{
  "train_examples": 72500,
  "crop_scale_min": 1,
  "horizontal_flip": false,
  "beta2": 0.99,
  "l1_shrink": 0.01,
  "lr_schedule": "wsd"
}
Rows from block 12 of a small model that predicts nearness at each pixel, named by matrix and row number. Rows with one number belong to one channel. Each number is 128 + 32 x the weight over its row's rms, rounded and kept within 0 to 255. All counts start at 0. Numbers have three digits each.
After each channel's rows are labels from the 100 images, of 14976, where the channel reaches its highest value: "strongest on" is what is common among them; "peak on" is the class under the peak. Only what is clearly more common there than usual is listed. The data: rendered rooms with furniture. In brackets: how many of the 100.
# convs1: 3x3 conv (model.decb.0.2.convs.1.weight, 96x96x3x3, each kernel summed), inputs 0-47
# convs2: expand pointwise conv (model.decb.0.2.convs.2.weight, 192x96x1x1, transposed), outputs 0-47

convs1.47:119105095093120106086123090116156088126138129162116142024115094132105135050123136096174113172141095109124059145135155115131124130118123081202150
convs2.47:130135078124127121224117115129146120128122092129129128129126118129153126181129097181124121098223131135124128127093103152131108128132112127164157
strongest on: robot (37); largest object: robot (31)
peak on: floor (71)

convs1.89:152143099165147170116169126123155142122094165109137147090150162069161174123155128140139153119134110123102078128128152128128131129121114100165139
convs2.89:119169104120122127130118085227145124121128112137082095125094131128133120141102129095099126125118133123123127139126124128146107124050129102255122
strongest on: dog (51); largest object: dog (39)
peak on: dog (43)

convs1.78:132134015148136139174127116085136189056162136117148158120152132080146143106121112109152092110135071161179082134125126132108137131162108173117102
convs2.78:123129132186127127125163023245179082158154128128142130137155142095128130127184128110129129128128130125126129131114208117138134107128255119124124
strongest on: count: zero (43)
peak on: floor (92)

convs1.7:122160170114108117174096144119085063151129066109114113104150063119128116184104138128137141126131177109122045128129093122100108126090190142106093
convs2.7:108129137135126145234034189109255129132126125131102177130115137107127131201164127130102121130128206173136128151066126132118128116137140147126209
strongest on: arch (82); largest object: arch (75)
peak on: arch (48)

convs1.60:135145069155198158093137101122102103134122163080128232116148168105149128147174127167139146111128163135041057128128139127120131128122104140127107
convs2.60:117152114128116129119054116129140081128083091139110100144084131128130140143083134086112126122107127059155133135128130123127034123127124109180137
strongest on: dog (51); largest object: dog (35)
peak on: dog (39)

convs1.19:112117225122075118198128140108127136158123110118116046126112134131117128168125124092136102153135082118253103126132131136144074138131147150098082
convs2.19:127127147128131174122142166071126137150198128128074128124127116142101161089029130128129218126125112127114184193128128156128091129088054124119129
strongest on: trophy (49); umbrella (41); largest object: trophy (41); count: four (39)
peak on: trophy (42)

convs1.27:148191113159169169093145165178090219084133092154122110157177127136132132120144138157140135107133139110080124129127129147146159131148140112044126
convs2.27:159125129127132126129135122120131129066080124134105128100172255130130106117125127114187020138127107121128130103125128124139137129120121116100132
strongest on: robot (94); largest object: robot (89)
peak on: robot (94)

convs1.49:134138070163193153111136108119094087123120179082131238122146169104140135134170127178132149115128160133041053128128137127116129128123104128124114
convs2.49:118144124128115127122091120153142123128082104137104073136085131131129135140107131077132129119115127060162131128130133127133085120127118113157137
strongest on: dog (44); largest object: dog (30)
peak on: dog (30)

convs1.8:136120149140180143128155106132134114120120136120170135095102128104159148087151120110112128158129093109090204130125144151118160127072148131112169
convs2.8:131128136123074128127074004128170128135127102111064238098132136129104074140150152147120158127128130079128129148116123138205111139112081122117136
strongest on: lamp (53); umbrella (46); largest object: lamp (39); largest object: umbrella (28)
peak on: lamp (42); umbrella (26)

convs1.58:122093111128179107122116115126090082134145149132154163138096100110108129130187119178138105122126111150066095124130097106097141124122124100209159
convs2.58:124127128148130129201111152100174066110127124127132131130136125128127138176144053125255126116194127092127128039091129127120123106189103118129142
strongest on: robot (37); largest object: robot (25)
peak on: robot (28)

convs1.18:124081150103119110176098063040138049162128126141099099113076117136092135176093139113141068161124125128212212137139100133127127116122161124128098
convs2.18:113128075138107128042156128125116075158185139077131033125082123127129208130123129157139133060128144106125128128131174195111102110132142205141107
strongest on: umbrella (72); largest object: umbrella (51); lamp (39); largest object: lamp (25)
peak on: floor (91)

convs1.66:114116139105093124095059147174116124148126080117106088117110051149084079144107104133115116125115089150158151097107100106141121118115140072076125
convs2.66:143154126123116150128108128102124102102128125126129129137127129117126140163128128134017124110164143130127125129038126140140131130147117122217123
strongest on: lamp (49); trophy (37); umbrella (37); largest object: lamp (33)
peak on: floor (86)

convs1.56:131140077157161173073138131131083109111100167087093225128147157102138124145147123166148138126127169133033095125121132120123139128096112151088119
convs2.56:125149090131130126127127090153124125128129128132128093199127137141129140128076129121135066126124124109147131063122131125128119121127126173126119
strongest on: robot (99); largest object: robot (93)
peak on: robot (99)

convs1.52:143104144118153095069130158132133105143092118177095143120123175087156147188116133153098142115142123085068083132135145131127072142143186043185174
convs2.52:140140140063144153131178136119158127129098137102080094104191124189128128129128130133166110137137132130129131031120055114108137132132118125134088
strongest on: arch (60); largest object: arch (53)
peak on: floor (91)

convs1.14:126116138154117102093127157136159138088200096203106185087134136108134129130108139112102000133127091113182155129127134138129079131126182153132100
convs2.14:131131128195014080124032131085127128143129134120118132135070128143131127137161161208104174148136130122133128202156111128124137141089123118129123
strongest on: lamp (50); umbrella (50); largest object: lamp (33); largest object: umbrella (32)
peak on: umbrella (31); lamp (31)